Weights of a small image classifier.
Training: soap at rate 0.0027, 3600 steps, batches of 64, held-out accuracy 98%.
Rows from block 7 of a small image classifier, named by matrix and row number. Rows with one number belong to one channel. Each number is 500 + 25 x the weight over its row's rms, rounded and kept within 0 to 999. All counts start at 0. Numbers have three digits each.
Before each channel's rows are labels from the 100 images, of 14976, where the channel reaches its highest value: "lies over" is the class under the peak. Only what is clearly more common there than usual is listed. The data: made-up waving flags.
# r30: branch 2 reduce pointwise conv (model.blocks.7.r3.0.weight, 68x272x1x1), inputs 0-271
# b30: branch 2 3x3 conv (model.blocks.7.b3.0.weight, 102x68x3x3, transposed, each kernel summed), outputs 0-101

lies over: flag
r30.64:510521465476492536491510506488463485472526474495519486506486480476523505539502501564501497549493532493489491495481513479493474493482456474473594507497516485497488512516513531470488470485447528546471514489481522480473519483488488494484513450501550503468441503524477505514467506517523507469483478520449590532491474496487541479466488514499409495506501508480482523534505465510487480509495500530458536514486494533521489478506512519556513502487514507494465485521477481508469496480533467481513476523491498515511511520498501482485549504527490451481519521479466482505492478460498521487471506473493510493495497474460483477502498525491474485492493486485516483493496531520516497520526476508526506469494511500492513487504475528481490524486483489495451495513489492493464479480479490458497514473500439486522478484608456489493456481
b30.64:509482504513546491498464486453509479498531546429524530510492478520498466491522482490498456503509545497463494506502495484502489465506520543499520492511502485480488482501461553520481509508480506509477499510465509460491490481435495498517475479458506471497461534503500461521440511476515539520463520521504470477

lies over: flag
r30.49:479560505498526491474512462508467483498529495494519517488457509469480478569516485588516480537478537491551489483484511479531490517478492478480570486497495488475524520461554457520481501463493487551493463497473465494470501496494501483502497488505531526499506505503549524480483507506548532462447479478527585558488488509531516518521501516504527493467460517490492468466494517505487544514509512524519479476496484528499499473473494506497492482507471488490513503558485510483519501499511531481471489467491473521481489507501528480503477495512515517468496487488502521569483522547524483481530494547526514500519467501506518509514515507500494477543502489482510476490497515501524482479509502526462508521533507527520482513490518533466488504481465503550498496500527472490465467488524450492473474536509417518507493491495496475531512480
b30.49:462492500531523495503467492480498471451515508436532504463522499514495481483488480520526497518512490474497519509471456505478504476503509516513507486479500501484461542492479480455447471514526506516513517507545461485497458482509421494531499487469463474521487505467505473504490444499526514486493541518476472469

lies over: emblem
r30.33:523506456544489504516490503515527486466515531517551487490487470519547580509521505521488484502521494565522499557436474510504546501475495478534463536522481527487465469489488477454504525476528543481437462522468475451490485512514495516500500514511527465522474498509443476468489470523470437523473453493488556539475539506502496445525531482493478492494461480468529482479534515491531513520527462506487438485467503471485490463480474547482484505525486495486511496523542515489513493506489521470461476511466516484488502479507465481471511467501494487484508448474484534475507516525493509524462505478474516492508495491515492453484477516490515476492492460513510487479519463507465490524514518488516492542465509494505520502481472493490504500528518479467508503502523506487481496514489506540538515494486522509498515494510486496472479463
b30.33:483521470500493472487506504476501489529496490525473472516448531527512506445487477504457487497482539504531465522489527538519522456489509485471501495468513475462536475513491492461580481473481471455500504522490488486480477495488514472521506462492509498490517521553491444438488502532509483499511484517487495503

lies over: flag
r30.31:508562510507516512480534452512478487459557472504508494487480501466515494568514508582513484516474525504507445479489505524508493494474509501473533470463509474499484492486542473502513524531475478539513491489488483513493466470506480475489491497500519492510485523483570537483470519497514512481485479501554636547486493549507516532517508495493490492488466497500528485489475501482521524500514508507497470487497498479473516496477555507522490484476466485515496508557508484494536503492537531504506531517484493502487454533474515491438507486508482509495502507493529531536511512499486471477511489505471523523507492505516541504470457500514460447476503497484485482488514474483506524534502457490485505515497520477507502527487533505505489508513445512539463489498511484494467500497513511513478482512555461502497522494550530474496462508
b30.31:467473497477489506496454448447488441467497459486547488495476471473504479473474536500486489531503536527478474504501493480480524468482522503513486486492497466512481535482467454469503540519527512515492463500458502486537474493526450488515473516476482480528522499470533479483502472479491483508452500508473498476

lies over: flag; emblem
r30.2:540484511522558468545495526560535461511473560471468495485455468477502495452454524453467490481528496501472564532528490556473555472516485470546472523528466507464457492500503539452498463486497477465507524513483518503490507494515499516475477487505489518485505507553483487485480491487472486525466495487503507497514507504523524490493545487502494543504509492507494500562485475529458472478490538485499514488487462463496475483509551505481503515486481481501499516499478556514514548582497478500521481493521499483494496519515544517514534444522468516508510488525482501511496526484496517484522509525497479519543484539483506499486511503510511469506491485496494522512508536498536479515510529544497495494519511534504477504508501472461477478480532472464472486521444492493502473474492494478449506492479471478536474479461480513500504487
b30.2:493493477490489491504505481482531505495461483466504481471498461527466485445466496489462442500465499480496485457500458460506506490480478484437502477488517501454473472499491513470499480473470475495503474501487542491473458514492504455464487474492512453480464530472500468458476485480491503476491502524546477514

lies over: flag; emblem
r30.54:497466486497534488483497483524448474494492515484460473488493467526505509432479475455494503507578470515464538494518483485532566485501484536485451518475474508459467502504506575510459477487501480497485516467523514459511489491477503526490478497487484531484505527507534482488475476487451513468502516472509503512528484485504529499520521486512466541487543501484482495451479499565517493518503585527517594486517489471497506459476526480492509474486455519470517505483513533474503495516490492543472478527461486500493483471467545475519474483491479483477472496499454513498488483479501500470548499504512510512516497523490496517512474531536461476472498514491511501518498518504519482482556497490480477504506532482494470439518479486454490488514498454491464498507511515513516510495491491489478498486486477499498484505451478507475502484
b30.54:468464475505497474479520497548500532526474515469488495478509514536435495523490487453494489529465509464475488505462483513516460494504483504492535490458527437521474480490497531491465495497501497515497533479487485477478508472459509506500504499504480477451442539507483546457503523518490482470452499499507481513

lies over: flag; emblem
r30.23:502489516517555523511518530549482458515472510526485483478521505534490480428477548445484489506520504486486541455544485526489542512525480466516475493533510527484471495537477537530472499514531480468543493537511473462500480461513481493506470501495494516501500556473557490497475489471455496502509546520471494528493498514495488487505518489511513552472505490495533505481490483529519491522488499482497495507517503496518507520509518482514498447494489536465474490465485488508494522456504497507507467487524489492493519464503499471494472505492469556479481493499495465535455527522486519497523500480532456514508513489496490483473478509559464497490466481495500544527505514485583500466459545527506480480524487510491452476505488466502462474490481469473473500495459485466568479470510507482500494467484517510467470515442477506473493479
b30.23:470488458513485521503485507485507471539458484518494516502517471446438507510489514484489500533472518504473539534512427509544479526476525515522516502516518509509511482476494536485428511490509490487513506486496503532505516520505500510466507519491527526508451489497491537524499480474483544538534536495508509555

lies over: flag
r30.9:489484490499558486552508521533521463530499516534510521492511473505505489505481504487519511512516489483489526479528492547504500499537455522512536508544528526512456501534468434540491481534492498512497554527502465475514538492460490541483511509493476512508521508480511497511520500485478512463535542498474467512516475466500504460518505505525520572503593512492535485503528477524517484513497481508501520500510478511499502500497506510496504540502515523458448538482483509523485498417487524532497501512469456530485518455493488480456494491504425522482467504499492460521490492500513504508473508508500458469545499474468491500494476528536497487515449511518510539459490505491516480467440525502483499485504474494490462490519492518490460502486470487482490479454517491479530493474499523459478487528533487505499473515451484487471474473
b30.9:513495517524531509493500524516482501520523507512487537504515467495469488534497515488543502554494540520522526507494474519503475521533533522537550511529519486515491494482487525516455531504531500488510516504513512503545508510536564508509499520518524557482461513497519547531538507484520542538523551508540496530

lies over: flag
r30.55:444470471496505471465494515527453491445513475510506466481482471495507519512524459526517481538477473480529510472502515500487474500469473471455485511488479493510457547487484435505478507487492457499519466504482478498470469520507478480499484510508578486503492477497507468483528523549552501454514482502479583534486532502498480477483489476452447463493487500489508524434462517514488485548500477498507498478488537434513508501492484478529501529455452446477473478541508494470582495517512501501505526490498459476504456484521519494511510510503492484539504497521500519499509493486457487474520479506484503501518488504489519510474479471467485519506496494500478513506534501515482514497504483528501497468478511505489493488512506476504501520507490512516485485453531486486503464497524472493469470496539429495539492500545508494535479507
b30.55:542497550525524518531481514491541483526498507487540497479443477468507515471550492535475488495505491495483537535493539466513511494495507508504452504493428524475463552482504500511493512540474497530515496527495486449481529501513478508485518503464515467514489475461501473502467511481523497486496541488486539488

lies over: flag
r30.65:493472485483476464490490453491498503520499453510474507488505513576499499472514506467502485507543486492490515528504530448529497495498476537506480488473492492492463503487497471523479477490550539468509586512502546471497542536450510470488518469476470508523512470486470508468520464518482441482513495479474477488491555490494497481480524490491499506520513465487500505484518527536508494501480506447554547466501476419491490472504475456477513550494466515456497462465512511494483502545493451494494469486468485517527482449515548523503506532494492486520499531494502493464465484487506495505508510476510491530523524498486542529493510503479490496495532559502478485491480551461513535475476481544481500459478492512519481533479481460482515483522492555480471483480510485524493516506513494496502473500517485519505494518515517478482469527
b30.65:488479509492520503537468452530515517482478519485514519512498494483489521511507500503502523499508519484482497497525536508495521534520450451465489488465495487515477504459504507541442445517491502477536478479494505469512561544552491544518482538507473483504456524529520508444538501495500510518519499476502537489

lies over: emblem
r30.61:483561522498504502477518454534481521520504475530531471488501499488500507546512460530526517514463497494514481467473533515538481517496479500487469488527508500528486510444520488482540516510496523526507523530487513515501528515533465506531547508534525479456497498492498503513545547491507522459444468518533598530484474505484500475499503469511475509479494515502483510453485491470496487532501503473551511493497469459490484504454534508516447536494490495524500515540516492477543483455536489471493510536493500477447482558455511471478529492500496534494500478536478474500482485496519497472500487509504509517512499508498474459483473482500477497460471491523491481496522477521518476515541501474477524512499520474457483520491555520492504503496444553571512512510527525511475482488500452518496519538538495492486526503501500465506503532
b30.61:467481489495464522516528486517483471472476457480470503466521473454508472520508499513509526512469518483470518498508489421465489492514515486565465504450497473501487546464496463477520474504515487506516483508492490515494491500510453456514504490518462490500493458464554527460508496495508487496481488484486546492

lies over: flag; emblem
r30.47:500456463513536483521494502495524473483491441462461465521474492522489472496465504445468485496506497562501492547507486502590530485497469485548464514497470524497461467524485511478479476496519536498482512533487503528497482488536504471487525512506455480471530526489507500476484472484503550549464519519485485515484562508481493512440498495496528532523464502504486486546496489477510495495502442484513528492495498513471480533520501500494484522503533546529495556489493490470521530515503516470563484480516470547517515500482523493470508492541510444483503472541506514488547517483466475498525494488496505518496521516522535513508484487498502475473554496519481478479498496491496500501461479536490475484517538518499486494492490495493498494517478486521432495515475491518459463519502490442504526458513462501536495498485519519505452503
b30.47:488528469484499456515528496512525479527460575487535490507527532533492516491495478528462454503475479480529468492486516483485480512510476498466538535478493509485493508527500539493520546477479468484480482495445524511479478499467479457490476466530465476486490533499464496464472510528479468505487519501510467486

lies over: flag; emblem
r30.35:509456466547509544561511488504551472491467493503503484515477485493506533520497544456499493475471485505508476520502485522528478480519480417561480500523490522522468487540467515460481502509461534490505536576484486490468473533535491513484524509513445497498482531492506519476469513487484491533520526526471507491528532492507463466499525478512490538513483515503508501528482461480481481491468457488494510450502511524522475499509483513465519559521536513518427514431474504490530544466499486487507489495524439465485514505475477472501508488462477461483511481490493499519516561483502542474546502501495497493489468474515502464506481485539515473502470492494499520532499480509472480503500493512482504515503508500494529483484492484478490513435475466498500511512510491485524485507481491497479503483482516479539482475458480536538477485
b30.35:487488468487486488498482512485500492491480483449534450517491514486500521523462470469502484518456503508538469492484470492496510491518501507480491510490497497468507479541473474504478540445468463457499486506496514520476493497481498466458504438524538484487470491480482497445467514494465433466455506523482475498

lies over: emblem
r30.45:496485489540555514539533552497565463455519491486531514528472474437495470479510497484500481491462525541497513503515487515555452486492463512535561509533484540468495462513501475490490467480509564470509549474464541494498509528520504482515483476469491508449511503509461485515492503498526505448515531513496534521492528466515487515482498530512488503545505519489493490484499456517480484474481493524482549505506508516496475483454498487503499560512542555486543511494498482484475487522475495499486505509481493503526501494500486493482543504526448510475463519508480465513452508493512491502441502490490514509518510498496494534478480478488457488488549504541492525454494506495514520497494495463508527530510531507516512494526527507480565507451514467515455482528526480499482489515503541484507517502529469477517515481544472478506494488
b30.45:515463461466483490496582490457475489477527484512497504528508502517509482492513487504473475473502489528510460514467525547505474506476511498476473506500511439494507494566490478464505488472520478509483459558481490483471482506502478452499489522494526504508471553493507494481493446481511495488463527508502484521

lies over: flag
r30.27:484452532486525459511453520491505523529497476531486513494491490497490468490457506441521440479498524484482510528553488506523498512530532475518463498496490504516427458501528594491513493525507468483568495539464468539472491490541529501471550493528505510503486504512476493518523465489467467523499480519532523476516482524489484511507532506505516495513493505488481497479494459483489499505494491492502490499441474465476467500508479518483521557465515508518516481528492454486490519509493484488470460537554492468505500490491531487515511486492532513528492487501503486537516512458484473459528513497504509501494462505495497449466523513518518489485563457465508508488508476449523493501543481490513473483477497468506554500487468466484486481444511494490486521480492502490538478525473466478490502501505564482507500493490510493489541493
b30.27:476511440484494497496444494533484499522459468504514475492482476462482525518459524513510452488512476505503510463518498482494502472479503488550466473500486514452473468444494494512501518489510503448517477473511500507497473501493500464497532477480506498473504470474486519524438520474459458520481457477487532487

lies over: flag
r30.34:552469494515535486551475543532514484493500529506508454519471480464530484509488551474482477461530502470508520519545488518479527462517508449485507505515491496497516495489483493485501462527482500499537456510513517481489477478475545515524490506499517489527479514513508501500482497519482489459493447507510535501523480508517534474479508506503517472496472497526487501514490507502508478497539532513486529525509498525540505481500586520507515453514475456503526516533509503532517494526492497504485481481483534505477503565514479479471534488491450495488487484526506502460463541508506505492565536473514513521528466527526509482532500509473475471456449455508506531497517494523543467497553517478518482576529465489477505484491464492473503480498496528500490478531478461453481482525496500488509505490473483461501510480436465547493461502
b30.34:468482478518488482517515494473516499536488485477524480500515493500494481471481537465470469508487473539525493468496479512518551523459485515461467492492492469447519510537487512433477494505501452477511459507492495483490475471504524447440487471511501489477517532506510465453492524492480466498480484517500532537

lies over: flag; emblem
r30.57:485482503518493463486499523543498487507504513505519455458489476478534506546497525528500391477469502510499490514504480482609505532503505484517457518513484507515458496485497540484492487525505484505533504541498516558500471516538493504496495498547516499486480472493537507499474516504545496520473467513494557527482501482490506507493503461530459461516461510489487507479469511489527485487488500504466510496438497477471476518493505511500495529447509503517506465601483509488526508524499496512511491489544474458484519502473483507508511451488504469502508462530523507530532498502489481483532526484487534503465443511530488457472479504495494482463492464486521467476526493484533464534542471503509464474480504491523515498461487487504490501469476526503482484511477495536481472498510468512474500496498535469504501491461502511483491510
b30.57:507542455509480490511470496475479471528442510529514486474510514482504498499457516484527458474484485519501493483516491462499519463478498472528503519509499487431486492479496478486536542461486504459471507506495506476479450470502482498498502484498487486460534489479494477492425486501492430502474476498464518509

lies over: flag; emblem
r30.10:520486501457500490498490486519498479537486481500481488498525492543490447489465519428512500491534483479451504462484491510498500501511477491532478452551479505526465530523472458512518493500501515500508526513518522486524478491458502541477498510506447488464519524496425504489520490481527544498486529527474486464502509484473487452487515490502528521482491500479533473488484483532529486508481494514510559489471489512516479484485492490473502497447521531502466520487475535479488523529526522494462496522482456537480477477502485506515484508520499502488507519468482464548500496489495473518489512480533486441534503477446480465478496495535515494526465506473529522475468509498519461490507532462502478486485495468507460474464478480462482536455522469488459542556484531483477461518441503505465496499506492482500476485531458541496443517
b30.10:483478487519527528473477540485436496487471559479480527508454477511471472508507459468510467553475528515504509480521487521507497486522500531475529505527539484504505490511465494492468547475472480507464528492520501494491502481491486530527438470476484475488468503500472484477437502481492476464490495497496512518

lies over: flag
r30.15:529466481493461460449488481499480523487494479530493489487488505594519534518483471468447534502538491515486502467443517503470486480529493485500466501484516486565482509490523530523502527501499495516510504520498492483495475527507510513493531513502462500499462498513489477486524486492454468507507466479500531486505507523486486447501508479491506487504534494498507504461500491499511517497474473526456497502525526478498507477491477545499492525415510504514486488508523479475502517507466486502477469534492472488494500448491510474476494468498482497469474485505510491504527478515544489471502526489490521478530536489509485507514494525620459478473490464496528574493468519487498480499510561493506487483519497495501468470483462471467508521487523464473474483466461524491491517500472484491489464464496491475539467499457445518479498508
b30.15:487527531516488492490442492536494507533490525512481499502517486439501497528512485501538495558490508461477537493523503489521540470478494504507499472511506493486515514472490509520523577531502532514528555499529525526506497510466517537501497522518484520507482472483507550495440528499470524509518459506524515537

lies over: emblem
r30.48:493535491508470548473541523500501518470532475478519511470489536526494504498523481522499456514486528504530489505480501465516489511507430475478485490528494511476533483520405469429456547491511453485491471492484501498492486501461477486540525490543468476483502525484507511501500519470465500507480515509503488478515484509512503487493484517490529508472477518523485553503481482516526522518531502508506507518442489461506478529500517478509479483520481491482559486485508507564448501507508524499533462479470506487473538512487520476489524499502505471465544492510502496489512517525477501474508492461478506497478577529498501487456501488478519443490573484503511469503507489500488509542516462471495514483537522479530544470534489502518548445504481519469484488504510464506479508510536497491515500493486493485511513502439521522463473478
b30.48:486491506468458516515462507472484475491564471495475465499472478480535482452549512550456541475472486507515473498470535516469483487510521482525473477490476537517527531500516519536499489503486525533464494498461484485491506483495485496520511482485485467507520487491492448495527466514459523467463491490478525469

lies over: flag; emblem
r30.20:475534503483495471455517485540465513491536501524464491476488503481547507511502488530485561541502528489486478444486506468480494505513482517459520484473493485465547479498452489472504507473474508529530526543510481517518494496512485510489521486552499515497485473516523514523529524521510521476508474484454574534504475527529531489469497456483441495509484507519490536478464503486498531516494494495518459463512487458479514509479515549542452525413449517513506507502495464525499478473506475498490527528516508519518494521463526498508539449485474474461530501502501487465507491501507474487503509500513505474505513478470493514534469539513492458472481508497560503470518538500533478518516541508478507525510543461517429475522537488504486500514456542533470501473497472488469476518508487513515497503503506491499495512508481469498484497
b30.20:483462517495464523521502497492519512504481464492500491528454512492514519476528516488470514524509490494508502521528531500505548498428487469455499489494437506523513522502467493495567479528502466531479494509490534545530506512487493478498496498463501522524508495441516507553512487452481504537500487492473546481

lies over: emblem
r30.63:530446496523478473493482477519480474486483516500473475451482484508495558536456515466490460475506470548474505537490474509518535505520543515536440501488481515513466467520521502478506471513501490493509480498517531509521485538533502514514463516541490494502500501499491520503473495496448492553482443499528584533506521530474466525520535475510496476501426496502519494474496530491533518510495429497491482514450498494470466505496518526471488504480483508529524490574525493496528499498498489511491524498527515465510533521473512474466473471502481495498467419465482516469547535467524508472482535483499558511487491503524499455503474502513516470456513481516519485499514490479480473502499479478508494520493494469525524488473472498522495503509512529450467515497458515480491505481505488512514493534496540474511513482472499513501518499
b30.63:522501480474459493518477487546536491532433523518470476488500527457504500475466517482486473486480487485485520475503490462513540481487490505496522486482510493460510485459464470525489541496458493466495475458473537525477433487472500478490485474501493495478528462515505496481457516512490451487513475490513535505

lies over: emblem
r30.56:549480494482508536548496526514563489498508508501486528522491510468496492526486511488491494517483495504505504495504519538551466511475461489554511498513471514500467487540453497460492516494488596491487542554536556488497499508474490512476511530444507482469438493477486510496490540512573524430516535504473511481474507477483466470514498524534515510546479495501475499519486483478471507496508430539483512452506500535498479466511487509460507557490540514482490512485497498524495451542511481503474498534480470527472498464494499527502529514543462472520499469491507512501484505513495516467512485488477518464501523492483510461510458536486481507517536491494505465487507529439474509476483492483517527463500513478485517486512507519515497516512499501488500506488505471487522477491487485481446514494497444501524491494506473515516510528
b30.56:490505523509563506498522548447475487495508507495497519512477478530527503503505475474493480446481484528493497500509499527510537472481506535472506497549496475478547465506494488492538489512500452529481490565493522468497486504498516488539481537487544467512502494504499457521513532449475483499451550495501501481

lies over: emblem
r30.0:542480494577486500539502542524482501490495508491537441482496491507549559489501513458473511474522504499526510534510506518512574488505486503511470498544472502486440462525486543483477469502499494482465503510515502507537450536468528524485471515491486499479484518527505493494467483508475451495500513491489568480546472469482484451514482505533500517489470509504515465472535502501479496489507513515497505508466494521536519492489482536520517474501509465511521502470502538493481495487480514492511472513485464512486502529490471458470520486471405506462492504514487503449470511499549471506487516503507478483503473546509500517482469500498469460454487478513531527482517488518504479522509506476502493502526515521500491491498425476487437496454518470496518487518490507500486480507481464452512526505506488454531477480471487530492483478
b30.0:503490502482530471471497516458506506519474495497481488526513480559474450507470476468463487494504542485495494488485503533545519489491516503469496515504536428460481499545496507502506499486453443480479518499460528503484464467459525467493480494471512478487504532508483482474495497495471484481481532537541495532

lies over: emblem
r30.13:490525472434483501535558508494513517499524463483485545477470537498508478492518534559491459526506579499483472508482501507481477490506471487491491453501488543515506480507464491443515529511536511464475447460507495523475502484487469497532487482530482497496502548495541482481519487476468523466473483469529523473503512534487505515501529489527569445502479523482478534486486509475515526531550497476507496483468498486524489507455493472491476500515477479474516456506525499507466467482497509510495497502473461506488483512507476431463466547485494478424512491514540521500505518531481526516507489504499504541543510513485513502514518486493460493507551521493500513471484482490515552475500514521477483493554494505453505539508503501507501520508479499512495503505519499493498487460522478464480493527498462520472477513512501503454461461
b30.13:476486498510531520480471513488487477479529533479492524473485470517512512527504475498494500505487502510510424497509511465493497495522512512540463468507486496496517512512483478480497467536499536515544487456529495538517513443467486472542464506519506479485524500453486508491486448501506498538496522453456490429